{"image_size": 64, "encoder_depths": [3, 6, 3], "encoder_widths": [64, 96, 144], "decoder_norm": "instancenorm", "residual_init": "scaled_by_depth", "beta2": 0.95, "eps": 1e-08, "precondition_frequency": 20, "merge_dims": false, "one_sided": true, "lr_schedule": "linear"}
Rows from block 3 of the encoder, named by matrix and row number. Rows with one number belong to one channel. Each number is 128 + 24 x the weight over its row's rms, rounded and kept within 0 to 255. All counts start at 0. After the name is the row's rms in percent of the matrix's.
# convs0: first 3x3 conv, stride 2 (encoder.blocks.3.convs.0.weight, 96x64x3x3, standardized in use), inputs 40-49, a 3x3 kernel for each
# convs1: second 3x3 conv (encoder.blocks.3.convs.1.weight, 96x96x3x3, standardized in use, transposed), outputs 40-49, a 3x3 kernel for each
convs0.6 102 [133 153 153 141 126 113 119 126 109  99 144 120 108 133  68  80 107 105 123 131 138 133 127 143 139 128 144 124 120 131 131 135 174 132 181 135 115 134 115 146 137 145 116 144 136 102 158 153  99 100 150  61  60 112 132  92 128 123 119 139 108  72 101 112 100  88 130 135 129  83 114 122 124 111 127 142 146 143 129 149 159 130 101 110 125  82 118 137 145 154]
convs1.6 135 [138 112 152 127 154 144 117  86  96 111 138  97 108 120 119 120 127  88 141 102 111 146 111 135 125  95 154 121 111 116 122 112 161 138 114 125 119 114 132 116  99 164 117 106 121 137 131 127 125 146 142 146  94  98 138 145 143 114 161 118 147 112 119 142 126 125 154 130 127 141 140 161 110 121 133 130 165 178 125 172 173 128 134 103 145 158 131 116 144 104]
convs0.7 099 [111  69 135 125 188 122 128 177 154 136 102 133 123  92 166 131 120 110 130 114 116 107  89 137 121 101 132 117 117 120 153 143 114 160  74 161 143 156 144 154 146 123 148 136 134 125 117 105 174 133 148 125 196 113 105 110  99 115 126 132  95  97 121  86  82 117  73 110 107 120  89 109 139 149 133 112 202 115 134 119 157 110 126 119 125  67 100 124 136 183]
convs1.7 100 [146 116 127 143 153 112 122 118 146 131 103 146 144 106 101 147 120 130 114 152 107 106 132  83 110 153 175 156 141 155 119 149 148 132 145 111  96 102 120 114 100  73 100 108 124 157 111 110 112 149 105 140 118 119 161 175 153 150 149 140 124 170 105 110 128 118 138 124 156 149 135 150 128 141 142 159 167 123 139 144 136 101 161 110 136 147 117 105 136 116]
convs0.8 106 [125 125 121 108 176 106 104 134 142 101  38 117 105 181 143 151 161 150 145 125 149 122 136 178 117 133 156 167 124 100 146 138 139 154 108  88 142 135 119 135  98 120 134 147 112 139 171 108 114 138 138 115 175 174 126 133  97 136 103  90 152 144 167  66 117 141  96 110 142 124 106 148 145 116 149 152  93 119 155 137 133 157 128 117 148 136 146 120 128 124]
convs1.8 100 [116 115 103 107 127 155 105 125 156  91 100 117 174 131 129  83 143 150 154 102 156 144  87 185 156 129 147 147 124 125 162 131  94 134 132 102 124 169 123 108 136  90 105 123 140 105 135 148 122  93 122 140 129 132 130 161 112 168 108 131 133 148 124  95 119 114 107 141 127 151 118 125 111 152 113 152  96 106 144 104  91 159 125 119  86 112 183 149 124 121]
convs0.9 083 [142 141 111 119 154 140 125 147 163 113 124 130 124 147 135 150 170 152 150 127 135 188 178 158 135 143 134 136 114 137 105 127 114 116 123 109 140 137 168 149 125 136 112 110 128 127 123 143 120 101 164 141 133 156 103 109 126 110 128 134 133 109 108 121 128 117 122 122 129 105 132 150 123 116 130 122 159 129 150 104 114 134 150 125 134 106 114 125  94  95]
convs1.9 096 [101 165 116 136 167 137  98 116  97 115 107 160 127 151 108 142 106 117 113 154 139 134 138 126 121 159 131 151 156 144 174 147 124 160 154 167 128 132 131 129 141 123 129 108 129 100 124 129 139 141  85 135 138 148 156 161 127 131 152 166 159 143 121 128 119 126 147 137 136 152 149 142  98 136 171 116 172  81 112 132 118 155 150  97 117 163  96 115 140 115]
convs0.10 107 [ 74 108 114 102 131 147  67 120 105 114 115 143  75 118 114 165 162 142 126 140  95 155 130 137 131 157 134 157 118 106 133 137 138 101 110 141 138 127  83 162 160 117 140 145 108 143 111 148 135  92 125 127  82  96 122 103 183 150 158 161 188 127  97 169 153 165 100 163 165 162 156 156 100  85 119 115  94  96 146  96 118 147 120 144 138  75 118  95 116 114]
convs1.10 103 [136 167 111 144 113 124 145 140  98 119 108 123  97 151 177 158  94 109 107 171 135 113 201 123 107 143 124 107 153 114 132 159 114 153 127 133 121 138 100 107 121 122 103 118 125 128 116 111 110 108 125 143  82 158 155 143 137 115  97  79  94 153 142 117 126 134 130 119 131 104 104 118 108 129 126  96 165 116 121 140  91 154 136  93 133 108  91  90 113 140]
convs0.11 084 [ 81 108 137 138 157 147 118  74 111 129 103 117 146 126 130 141  97 129 103  84 109 124 114 145 124 106 159 137 121 141 150 172 155 155 134 134 110 140  83 147 162 168 139 144 168  99 128 110 175 147 112 141 117  96 140 107 144 117 115 159  97 106 128 134 124 119 127  94 148 175 156 156 130 116  94 130 120 103  73 131 133 121 123 115  88 131 127 140 117 127]
convs1.11 092 [152 160 103 153 149 130 115 103 100 143 110 113 140 121 141 136 138 162 148 151 122  90 178 139 135 103 136 108 124 121 161 139 144 137 113 138 127  92 144 125  92 110 129 144 115 116 139  81 108 138 195 129 124 161 155 159 125 108 125 116 124 117 130 119 160 138  97 104 130 102  99 113 110 149 116 129 169 137 127 145 110 124 127  81 100 169 143 109 116 112]
convs0.12 091 [115 133 147 134 144 125 114 148 144 112 111 160 100 172 156 108 119 137  65 117 132  92 116 149 124 122 109 150 163 136 148 131 133 108 117 146 139 176 124 152 164 139 128 117 131 154 151 152 124  89 133  94 109 141 120 128 133 138  99 175 105 145 106 130  94 151 102 134 140  96 117 154 180 137 160 145 151 142 172 135 120 180  95 153 122 107  85 128 103  95]
convs1.12 103 [ 98 125  93 108 107 148 144 204 160 116 104 142 118 119 138 138 160 115 135 133 132 146 140 126 124 128 108 141 119 103 163 101 139  68 115 111 134 143 117 123 147 113 128 158 100 122 125 119 118 110 132 126 122 104 127 102 115 140 114 127 121  78 111 108 134 114  95 117 117 114 118 134 146 143 110  64 139 149  60 164 147  98 151 198 116 132 110 116 123 113]
convs0.13 083 [148 153 139 128 103 172 122 148 126  99 138 171 133 151 159 146 156 116 127 135 152 143 140 129 123 111 140 113 113 121  95  84 122  99 148 126 155 125 112  98 123 181 124 112 131 136 158 140 142  77 130 114  75  95  95 114 119 101 131 167 169  94 115 126 140  73 129 127  52 113  55  59 138 135 165 124 137 150 147 112 120 129 159 122 144 105 121 158 129 118]
convs1.13 100 [125 101  97 119 106 187 134 146  77 132 104 108 142 144 125 102 137  91 119 114 132 134 164 104 124  77 186 119 137  98 152 155 129 123 133 124 122 113 102 145 129 121 115 124 124 121 106 121 107 124 173 119 135 113 114 136 142 121 141  81 121 125 130 120 132 128 129 132 132 106 118 100 149 122 122 117 143 103 129 118 105 114 168  94 142  91 183 110 123 124]
convs0.14 097 [107 112  97 105  89 163 163 155 141 121 186 169 128 164 184 117 112 146 131 116 116  66 152 112  66 126  98 101 117 118  69  77 128 102 140 133 126 102 121 101 109 183 145 135  87 120 101 100 132 148 131 153 114 112 108  98 128 113 111 125 157  93  99 112 124 117 151 120  74 161  85  93 136 161 116 158 105 172 137 114 114 144 134  98 119 135  72 115 129 144]
convs1.14 093 [145 171 131 140  69 188 120 120  77 144 125 104 119 107 110 136 127 117 160 114 141 146 143 128 138  96 116  99 119 109 111 116 151 124 156  81 120 124 140 114 127 158 106 136 142 153 146 114 146 110 163 103 166  96 154 139 137 130 106 105 107 183 163 121 134 121 115 122 116 121 111 114 118  97 114 127  98 120 117 136  98 100 132 139 121 133 148 149 191  78]
convs0.15 098 [124  93 140 144 134 129 157 145 158 145 127 141 128 133 165  91 129 133 134 122 112 102 120 157  90 133 119 108 148 144 101 107  93 110  95 113 119 136 145  88 156 129 132 126 120 131  75 124 177 125 100 134 127  68 158 118  81 159 111  93 104 115  82 135 123 147 126 106  94 110  97  84 101  99 134 142 106 105 141 106 104 131 117  85 171 137 118 136 138 125]
convs1.15 099 [115  78 128 102 112 142  84 162 123 133  82 128 118 165  98  98 167 162 132 129 114 131 132 132 152 106 122 154 133 110 110 176  86 127 116 131 119 147 123 143 131  84 123 122 116 129 150 151 135 123 143 122 131 129 126 117 118 135  98 167 126 130 112 119 137 139 135 109 121 122 108 116 126 149 136 124 189  92 114 138 129 148 155 135 131 183 131 133 119  92]
convs0.16 088 [100 145 122 115 119 104 162 116 115 145 123 119 103 113 193  91 186 169  91 113  92 111 112 135  96  98 100 137 123  75 106 138 113 126 101 116 147 140 152 156  88 106 129 131 114 116 161 150 106  93 155 138 157 145  97  96 127 133  57 168 145 101 164 174  96 123 111 112  90 136  98  82 125 147 166 119 117 139 146 135 124 110 108 111 132  51 102 106 173 100]
convs1.16 098 [116 108 144 118 150 157 151 161 111 124 153 123 146 142 169 119 106 119 153 117 139 125 136  93 129 167 107  93  81 106 133 112 151 118 127 131 118 111 153 116 147  91 121 116  85 173 138 101 124 154  85 114 156 147 150 148 112 162  93 144 112 138  93 116 140 125 112 135 125 121 154 122 166  95 104 113 137  98 130 141 158  94 129  88 127 118 127 154 114 132]
convs0.17 079 [119 133 141 179 159 179 172 207 194 161 159 146 156 133 122 129 122 114 113 111 103 121 100 105 111 110  90 111 140 160 144 135 107  95 107 123 126 152 166 155 150 136 136 120 115  96 125  99 131 131 128 116 114  85 124 110 139 110  97 139 126 100 122 107  70  62  69  72  73  62  46 107 155 165 129 163 175 145 166 160 126  99 109 138 152 138 101 140 128 128]
convs1.17 099 [122 125 125 110 101 133 128 156 153 129 183 122 156  97 105 143 127 124 125 145 171 124 128 158 137 158 141 130 151 148 130 132 141 129 111 147 154 133  99 134 125 104 137 182 138 114 148 137 125 117 131 117 105 140 124 110 100 122 129 116 123 138 156 130 136 124 132 117 138 116 108 109 111 116 115  95 106  86  79  83 112 130 167 150 148 142 107 117 109 138]
convs0.18 105 [121  92 115  62 115 114 102 119 140 122 133 175 106 127 129  99 102 147 134 134 133 110 149 102  88 150 106 134 167 109 129 145 170 105 119 174 135 133 130 127 147  91 101 145 113 132 134 134 141 104  94 152 123 101 132 113 162 113 136 131 119 121 129 122 115 118 147 103 110 138  98 177 120 123  67 103 122  84 146  88 144 135 152 102 132  57  55 101 164 183]
convs1.18 106 [129 115  91 148 158  59 116 133 150  97 133 129 157 128 121 129 142 111 124 143 130 105 146 112 110 152 155 118 123 125 138 146 140 122  96 137 135 124 117 133 120 110 121 123 179 157 129 162 122  94  80 142 130 119 105 102 100  94 137 120 117 109 113 135 110 126 107 118 137 115 100 121 137 166 133 113 105  99 109 161 149 132 123 163 157 157  78 138  95 137]
convs0.19 090 [124 107 174 107 116 157  94 104 129 128 157 101  91 132 132 131 139 124 115 133 103 157 111 197 111  94 153  80  96 105 156  91 112  93 149 113 120 133 119 144 151  94 104 126 120  84  97  49  93 140  53  57  81  68 127 112  92 111 102 120 126 137 136 134  92  97 122  94 126 125  99 116 112 117  92 105 130 114 120 133 112 137 167  79 117 119  93 138  97 165]
convs1.19 098 [117 151 139  81 151 105 104  88 170 136 104 165 139 113 110 115 144 117 126 128 129 111 151 132 122 151 167 113 139 114 110 109 105 141 133  93 125 148 126 138 130  92 129 153 110 137 160 103 151 150 148 144 102 168 124 125 111 135 109 124 111 125 119 124 111 129 121 105 120 132 139 129 116 121 115 105 104 133 138 136 108 133 153 161 114 211 112 146 112 146]
convs0.20 067 [116 126 102 158 175 143 167 170 161 152 156 141 141 125 144 131 122 132 114 102 112 130 143 107 120 138 116 103 108 156 108 106 145  91 105 111 140 119 136 115 161 165 116 101 124 120 153 169 138 132 147 110 143 135 103 103  88  72  88 123 130  96 104  96  78  75  96  79  80  96  36  67 156 168 147 154 169 149 143 143 146 131 120 143 170 139 131 120 150 131]
convs1.20 092 [136 138 138 113 169 121 149 118 118 145 114 114 136 102 140 133 135 108 130 106  84 143 120  95 117 115 124 134 141 138 134 174 143 141 158 144 118 101 123 134 133 151 114 131 126  98 125 137 114  96 117 117 126 140 120 107 111 124 155 130 117 138 136 124 125 130 146 151 139 116 137 124 155 132 157 141 153  97 128 115 144 138 102 116 125  91  96  87  90 121]
convs0.21 087 [132 137 140 147 149 145 182 169 131 129 135 141 115 131 164 120 152 149 103 139  77 107 107  78 100 102  73  98 139 138  91 105 119 103 104 170 148 123 158 129 131 158 110 128 139 117  91 124 128  87 135 132 146 114 107  96  92 112 106 137 124  69 109 153  93 118  82 121  71 111  71  64 169 175 130 137 135 138 164 148 149 156 123  95 138 106 118 135 168 140]
convs1.21 090 [155 139 116 112 181 130  97 127 108 155 146 107 101 114 126 145 173 152 119 139 136 134 159 125 126 105 163  74 135 135 131 123 140 108 119 129 123 125 144 135 129 157 129 136 130  89 113  98 152 152 147 135 150 149 138 169 123 114 115 120 173 133 140 149 131 121 118 124 140 128 116 139 138  78  98  82 103  91 123  87 112 134 110 125 140 121 141 108 137 116]
convs0.22 096 [101 156 147 107 130 116 115 142 178  97 103 131 125 154 121 125 167 169 157 154  90 129  98 151 122 140 144 128 168 171 133 123 136 103 126 125 158  88 138 117 160 119 151 133  97  98 103  45  93 124  36 137 152 110 155 102 117 175 147  67 122 121  85 154 140 135 146 128  97 148 110 116 109 137 154 145 140 134  95 181  92 129 164 101 126 170 107 139 135 152]
convs1.22 092 [118 139 120 150 143 104  81  90 185 119 116  81 188 140  99 117 114 158 124 108 139 106 135 145 103 157 112 123 132 120 140 137 129 126  80 126 114 115 164 121 129 100 113 126  92 133 164 110 106 123 160 166 141 141 128 136 147 106 120 123 120 109 130 119 153 137 119  99 131 144 114 132 108 141 128 166 118 137 159 164 128 121 158 134 190 135 109 112 149 140]
convs0.23 079 [121 119 127 117 126 169 119 189 138 142 184 143 161 138 117 161 151 136  99 118  70 150 138  82 128 129 101 116 127 123 101  90  95  85  99 120 147 122 129 124 158 123 131 132 140 116 118 140 118 139 112 149 117  87 118  84 114 129  92  93 100 102  98 133 115 107  86  70  73  87  36  53 129 129 127 158 148 129 151 165 129 113 116 153 125 159 144 114 132 126]
convs1.23 085 [137 138 129 117 146 123 126 116 117 146 152 131 113  96 133 172 123 141 135 117 117 131 139 118 153 135 138 119 150 141 122 114 153 145 133 175 129 155 149 136 123  89 141 102 120 118 118 111 107 148 112 135 138 136 149 139 125 172 130 131 130 156 106 128 125 115 119 151 128 122 136 116 127 106 156 110 137  91 138 119  97 129 143 106 154 160 116  94  75 115]
convs0.24 117 [121 125 166 160 120 128 154 151  82 135 105 129 181 152 113 125 128 127 149 102 152 110 120 152 112 168  96 145 133 104 140 150  71  98 165 138 146 160 106 100 147 125 135 148 109 124 124 150 104  90 137 126 137 129 137 113 136 138 127 151 128 151 143 105  84 128 142 166 144 143 128 136 114 116 155 157 139 135 110  88 157 123  83 133 128 126 105 138 105 142]
convs1.24 096 [144 111 125 115 161 136 135 144 115 139 171 137 142 137 157 131  66 127 160 129 183 141 141 122 154 127 127 129 126 156 138 141 102  96  86 107 105 105 127 128 174 106 118 149 111 130 120 140 125 131 192  96 149 111 120 109  91 123 144 112  95 132  99 133 139 125 116 155 127  90 103  99 162 124 104 153 106  87 115 123 159 104 134 102 132 138 133 137 136 115]
convs0.25 111 [101 131 138 142 150 106 106 119 126 139 144  80 101 111  89 135 128 144 187 158 156 154 160 185 126 168 120 139 128 123 117 146 104 137 134 115 135 109 152 160 135 109 127 153 119 109  55 165 152 123  95 133 125 140 144 122  78 169 143  69 158 132  99 146 151 116 123 179 149 154 192 138 111 103  94 125  91  74 159 116 104 158 143  28 136 148 135 121 148 128]
convs1.25 103 [108 119 129 146 135  91  87 112 176 107 112 139 160 179 134  75 187 150 133 151 143 124 147  94 150 128  95 127 130 175 138 193 124  98 118 147 140 135 129 124 144 149 133 136 126 120 129 138 117 129 130 165 131 135 132 128 118 138 144 156 122 130 122 132 149 112 130 115 118 125 114 140 135 166 155 127  94 103 107 100  90 127 134 170 123 164 127 161  94 145]
convs0.26 112 [127 106 129  98 146 138 120 129 108 144 155 140 128 120 144 121 141  93 111 127 128 127  72 146 129 122  97 127 142 166 102 108 131 134 178 168 130  96 108 124 126 168 125 129 158 111 164 133 131 128 157  62 101 193 106 126 127 129 107 189 116  87 151 186 115 113 133 105  45 133 105 127 137 101 134 145 104 146 112 156 167 144 126 113 157 115 114 109  92 114]
convs1.26 089 [ 94 115 159 117 145  89 143 157 119 118 156  90 162 167 115  93 151  88 170 138 113 142 115 131 119  98 109 114 123 121 125 113 118 110 119 112 102 120 190 134 139 143 120 140 114 121 122 111 139 139 157 165 112 147 148 122 152 106 157 143 139 140  89 143 139 116 138 119 120 114 145 135 142 124 132 111 138 175 139 139 111 127 103 130 138 177  83 114  69 129]
convs0.27 073 [ 95  91  97 119 103 103 120 102 100 174 125 118  92 118  80 104 117 158 128 128 131 105 119 125 140 158 156 126 152 111 145 152 111 120 142 142 142 111 119 103 164 118  92 109 127 129  93 137 100 163 142 183 136 140 158 165 141 150 132 115 132 153 134 132 123 164 171 140 177 147 143 147  95 152 127  75  87 100 135 127  82 103 106 137 117 161  63 116 169 168]
convs1.27 111 [118 134  89 140 153 108 106 142 144 148  99 152 144 101 163 105 158 166 145 134 146 156 127 137 131 137 103 128  76 135  98 101 121  93  95 106 121 132 123 139 175 104 157 157 145 120 135 155 127 127 167 127 118 147 115  56  36 128 127  82  81  76 136 131 168 121  97 113 117  52  33  60 150 119 134 142 112  98  99 122 152 138 129 155 117 108 162 160 152 117]
convs0.28 105 [151 138 147 155 147 179 170 147 155 123 127 161 128 156 107 146 118  93 150 121 165 123 138 131 130 105  87 107 151 133 102 160 112 114 148  70 124 136 111 105 127  87 115 105 107 104 122 122  76 128 180  57  75 142 157 120 140 164 152 120 170 143 153 159 147 143 177 146 132 126 155 170 115 175 148 158 108 157 131 119 148 145 102 116 134  93 139 117 115 100]
convs1.28 091 [123 141  86  87 124  89 130 144 160 153 118 137 107 117 127 131 162 100 108 148 170 139 122 134  97 129 135 130 116  91 113 129 133 107 139 106 151 191  70 137 148 116 128 132 133 121 104 174 132 115 144 121 108 138 112  96 155 138 127 110 121 164 144 152 149 144 128 134 138 106 129 165 152 120 113 163 113 146 130  88 141 122 184 125 111 115 135 143 152 101]
convs0.29 102 [124 139 150 150 131 159 145 177 175 134  79 132 133 111 149 113 144 130 143 137 153 152 113 159 160 123 130 103 102 110 108 112 105 122  79 111 122 132  93 134 157 133 155  77 140 134 148  99 154 135  95 138 108  86 114 123 133 121 140 162 116 111 108 150 142 117 126 116 112 129 121  99 146 116 146 116 174 154 120 133 137  99 101 135 109 134 146 134 136 136]
convs1.29 099 [138 130  72 146 155 115 142 172 136 112 147 111 116 147 161 152 134 125 125 123 133 119 170 112 144 155 124 138 140 109  84 160 117 114 112 138 132 120 154 156 110 148 130 110 141 148 116 123 136 187 103 114 130 140 126 123 130 109 133 154 147 109 138 146 123 137 133 115 141 143 146 151 134 151 126 118 182 107 116 136 134 142 168 124 159 129  66  96 144 114]
convs0.30 110 [123 123 128 140 121 137 107 104 109 149 143 111 116 131 122  98  95 101 125 121 112  87 167 152 139 130 116 112  80 133 146 136 107 117 143 168 130 122 134 145 151  85 114  71 147 103  77 109 117 147 103 140  67  69 115  94 139 177 122 146 132 101 151 101 136 181 156 102 155 126 138 221 129 127 100 128 141  89 133  50 120 144 114 106 117 131 104 164 103 135]
convs1.30 098 [176 145 115 165  98 141 121 108 146 103 142 113  98 101 149 147 124 171 179 132  75 125 216 132 153 208 131 119 126 146 128 150 141 163 135 127 136 147 129  85 150  84  94 129 124 119  95 114 122 165 124  80  76 163 130 128 153 130 139 125 152  99 124 141 118 116 131 107 125 129 120 103 152 121 111 123 131 182 150 112  99 125 100 176 143 143  95 145 156  93]
convs0.31 077 [132 116 139 162 167 164 176 182 157 144 131 155 116 114 153 129 116 125 122 127 169 156 121 150 115 127 138  91  87 125 122  94  77 102  65 124 131 118 145 113 112 143 133  87 137 149 126 159 149 147 139 134 164 158 105 106 103  86 119 119 118 132 127  91  71  71 100 105  90  92  64  84 143 148 150 147 162 111 120 118 110 138  90 104 134 124 128 130 177 119]
convs1.31 104 [127 130 105 133 121 143 132 171 103 100  75 110 111 135 127 120 146 141 116 111 130 120 135 101 116 119 118 137 135 126 111 119 119 114 120 103 130 125 120 117 123 107 149 133 149 130 123 103 126 136  95 136 114 104 131 131 108 137 106 144 107 145 124 136 121 134 121 120 116 137 138 144 124 136 139 124 178 132 121 164 107 101 105 111 148 144  89  89 128 115]
convs0.32 108 [112 125 108 162 154 156 129 148 145 168 122  73 141 118 108 170 158 186 132 125 109 140 140  95 147 164 119 119 123  74 117 178  88  97 120 119 148 147 131 111 110 132 142  89  94  94 121 166  98  86 172 162 113 176 146 109 129 147 109  86 131 132 151 146  80 146 132 116 148 154 136 113 154 134 103 137 140 104  98 113 135 120  57  73  97 129 107 137 189 163]
convs1.32 101 [105 109 119 130 181 104 116 103 157 120 121 129 164 162 179 111 111 144 118 149 115 127 106 122 106 103 131 115 138  99 118 124 147 113 103 114 137 123 107 154 168 162 154 197 137 138  92 125 103 138 166 123 165 125 108 112 127  93 111 111 116 117 102 139 138 132 142 135 135 114 121 127 135 151 153 129  86 119 121 117 140 145 150 113 139  90 134 135  92  99]
convs0.33 105 [ 99 145 121 153 121 125  97 108 122 116  98 178  78  85 131 133 121 127 187 149 135 149 136 152 104 143 123 132  89 104  90 141 144 117 111 156 119 112 107 115 131 125 107  78 114 113 157 132 182 112 123 156 101  98 130 134 143 119 178 177 123 121 140 156 172 125 191 148  98 188 157  97 126 112 105 120 129 139 107 126 134 145 109 146 145 182 119 150 132 125]
convs1.33 100 [132 125 124 125 188 166 146 151 116 153 110  89 152 120 104 171 136 123 122 149 107 120 162  52 134 123  98 104 142 115 115 148  84  99 124  72 106 117 186 143 116 168 119 118 149 125 103  84 141 155  69 157 112 127 121 121 113 121 129 103 112 142 128 143 129 135 117 137 139 124 133 119 108 148 140 101 167  88 108 129 105 156 146 106 184 175  81 109 136 161]
convs0.34 108 [155 166 123 146 143 123 143 153 126 146 140 146 146 129 136 132  78 136 108 157 130  95 125  99 124  86 127 134 148 159 133 134 116  93  93  80 115 114  93 140 126 110 123 132 112 129  95 136 106 112 115  91  84 112 126 103 138 157 113 128  91 123 115 111 162 176  91 109  92 127 141  85 128 134 146 120 107 140 140 128 119 141 151 144 128 163 125 159  61 125]
convs1.34 095 [149 116 112 134 112 122 121 130 171 121 200 126 109 105 127 112  88 183 125 138 153 138  95 151 111 159 113 114 119 118  97 110 130 111  85 148 142 141 134 129 152 146 129 139 133 157 112 118 150  96 154 123 113 158 127 134 131 127 115 116 150 114 119 136 115 145 125 152 123 109 115 106 106  86 132 137 123 197  98 119 163 139 104 167 109 129 125 140 128 114]
convs0.35 078 [110 110  94 152 163 157 165 184 144 118 133 106 116 144  94 108 125 113 114 107  96 102  96  98  97 123  92 114 144 140 140 115 142 133 110 131 106 139 172 133 123 118 120 125 134 114 177 144 110  88  94  94 137 158  84  99 137  85  82 110  88  83 117 100  73  49 101  94  84 118  56  80 144 150 154 153 128 132 151 140 108 142 135 133 159 105  94 116 140 136]
convs1.35 098 [150 110 127 188 133 149 135 149 117 154 149 136 130 135 133 108 171 143 159  96 122 153 136 110 170 184 107 148 149 150 154 138 154 156 158 146 142 105 108 130 121 148 133 162 123 140 160 117 125 150 179  92 111 113 134 141 172 139 108 126 131 131 121 137 151 144 131 120 145 155 135 156 106 120 139 110 103 145 114 124 143 154 144 160 111 120 165 137 147 137]
convs0.36 106 [150 141 136 146 118 126 122 123 123  85 100  94 113 116 126 133 137 190 140 116 137 140 145 143 103 123 138 113 152 144 121 135 166 111 126 131 135 117 131 139  86 164 125 146 122 137 133 152  98  15  86 120 142 126 125 114 136 119 136 125 113  79 114 134 113 125 102  99 109 100 115 106 117 157 142 134 144 185 102 137 182 144 173 120 161 102 158 139  92  96]
convs1.36 112 [122 146 141 165  90 172 119 105 149 103 150 130 144 103 125  98  94 108 134 130 163 149 108  88 118 133 102 133 142 111 117  98 108 101  84 110 115 128 113 109  83 219 139 100 133 159 104 109 114 158 113 156 135 114 125 139 143 122 126 114 150 141 164 129 116 111 134 154 134 163 147 147 122 166 146 113 141 117 124 143 142 144 149 103 127 134 144 111 125 112]
convs0.37 108 [138 106 168 152 111 163 129 100 166 127  94 128 164 126 125 133 117 133 141 128 167 132 151 193 128 129 170 150 129 152 157  95  82 128 123 103 141 159 116 171 122 126 137 128 104  86 127 107 131  99  72 101  65  92 158 136 165 143 113 238 127 138 168 151 133 111 136 158  89 177 181 140  98 100 169 175 132 135 148  94 144 132 107 150 124 163 119 132 113 133]
convs1.37 106 [123 136 153 113 137 127 127 128  92 118 123  85 129 136 109 134 159 152  77  98 110 108 154  77 139 125 121  89  96 118 136 106 141 109 140 133 101 119 163 112  99 123 113 105 157 160 103  96 110 122  96 111 111 104 123  94 105 109 114 162 106 124 126 140 129 134 119 134 120 133 150 110 117 175 125 104 228 134 114 141 132 167 110  99 150 152 105  82 178 119]
convs0.38 095 [126 105 126 126 142 170 148 144 164 147 165 156 107 115 159 100  95 120 106 128 119 128  78 124  82  84 110 133 112 109 155  80 136 144 113  89  97 109 114 139 135 127 103 111 120  62 112 110  74 169 141  64 100  74 123 164 109 102 120 108 106 124 137 121 121  83  88 120  91 110 129 108 139 125 110 146 129 192 138 131 136 144 143 134 105 150 130 140  80 129]
convs1.38 091 [113 119 113 118 161  73 129  87 128 128 153 136 130 154 107 119 174 151 151 138 129 147 146 134 158 101 165 141 161 135 132 101 142 117 143 123 137 153 117 154 161 103 120 165  91 140 104 156 150 161 135 138 118 114 119 149 140 106 128 142 154 119 124 121 113 138 128 110 130 128 119 140  90 136  62  98  81 115 102  99  91 166 153 125 137 187 128 121 109 157]
convs0.39 106 [110 121 116 121 142 122 125 148 139 205 121 109 121 106 121 158 155 116  99  75  53 174 132 133 135 101 128 138 115 118 130 133 115 153 149 128 115 116 130 170 108 187 143  89  85 130  99 131 101 155 121  67  92 126 137 142 127 161 114  96  84 125  70 139 102 104  98 137 131 110 100  94 122  98 139 132 117 158 123 155 126 146  89 107  86 123 143 132 166 179]
convs1.39 096 [155 132 132 124  95 190 134 123  72 153 108 143 135 169 129 138 154 126 144 137 130 107 125 129 118 131 138 118 113 124 166 137 161 147 157 158 141 113 122 121 102  93 159 112  85  92 126 113 160  98 143 131 112 125 151 108 110 148 125  97  89 130 143 157 146 123 137 105 117 147 137 129 143 149 141 153 113 156 148 160 132 139 123 105 149 109 147 118 118 132]
convs0.40 117 [118 105 131  99 123 133 118 142 141 100 111 139 105 129 157 156 132 104 129 146 152 113 125 185 131 121 167 124 105 116 121 119 127  86 124 120 130 100 146 131 109 115 117 130 145  92  95 144 134 111 128 104 124 110 126 117 132 170 134 136 143 171 130  94 100 123 138 108 125 160 141 141 122 108 113 163  99 110 170 145  75 107  31 100 129 102 128 111 150 118]
convs1.40 108 [139 119 153 155 130 138 129 158 125 114 131 145 127 167 134 151 192 152 115 107 129  88 135 156 112 131 119 131 107 110 143 139 108 129 140 122 132 120 120 126 125 120 136 115 151 124 108 103 105 108 137 105  96  85 126 163 107 145  58 113 125 131 128 147 137 141 134 111 124 128 116  89 134 107 120  93 185 149  98 126 116 149 162 109 159 135 129 138 104 122]
convs0.41 110 [145 127 118 124 170 146 120 119 141 126  99 137 117 157 131 131 158 137 121 107 163 157  86 118 103 137 136 142 145 139 132 148 142 162 129 135 150 138 116 147 156 169 131 130 121  78 164 104 110  98 149 127 135 118 122 139 125 151 123 153 120  85  89 101 119 153 108 138 150 147 149 184 157 133 104 168 144 134 136 127  84 111 126 114 112  99 131 105  67 126]
convs1.41 114 [106 130 124 159 110 186 127 159  91  99 143 156 133  84 126 126 117  87 133 125 150 108 137 102  96 113  88 122 140 132 138 109  96 110 101  87 144 117 126 123 114  99 117 152  83 135 150  87 128 110 127 109 146 192 123 150 108 145 136 128 144 129 189 124 123 128 142 126 152 138 159 157 149 120 136 156 122 115 138 142 158 146 105 133 124 165 131 152  78 131]
convs0.42 106 [133 123 155 142 115 111 101 112 131 139 117 120 149 145 159 161 120  92 123 162 128 150 127 117  70  88  98 118 120 101 103 149 137 128  66 125  92 134  90 125 140 176 131 104  84 131  89  93 106 130 105 118 118  83 113 136 116  84 102 167 107 118 131 126  88 107 134 110 108 144 129 134 108 126 140 133 162 156 125  71 151 128  95 108 116 152 154 105  55 112]
convs1.42 099 [150 183 163 156 149 131 109 108 111 107 161 147 139  99  86  83 125 134 117 153 140 137 138 101 130 107 160 126 135 125 111 103 131 138 103  91 123 128  99  81 105 135 107 123 117 124 130 153 114 130 110 116 105 115 127 125 118 147 142 136 139 142 116 101 128 125 134 141 116 122 151 151 118 160  94 142 131  80 146 156 120 116 159 116 144 129 150 125 150 100]
convs0.43 100 [119 103 126 152 137  87 148 104 142 113 136 162 137  98 139  91 165 165 117  94 123 112 128 142  92 134  96 147 121 153 118 133 175  98 170 155 132 110 138 129 110 161 130 139 149 132 111 138 119  61 128  81  95  68 136 117 105 120 137 114 132 143  95 110 161 137 135 163 113 156 121  68 150 133 144 132  84 135 165 198 153 107 141 132 135 106  75 150 193 102]
convs1.43 097 [121  99  93 140 132 117 132 176  97 139 109 113 118 191 113 132 134 108 147 124 134 148  86 153 154 136 167 104 100 118 111 140 102 133 144  88 122 132 114 144 125 164 123 138 143 132 116 137 147 145 149 141 112  96 140 162 120 137 149 127 143 112 107 135 119 126 151 132 125 145 141 136 128  95  71  92 150 108 117 137 149 133 171 124 113 104 126 156 139 126]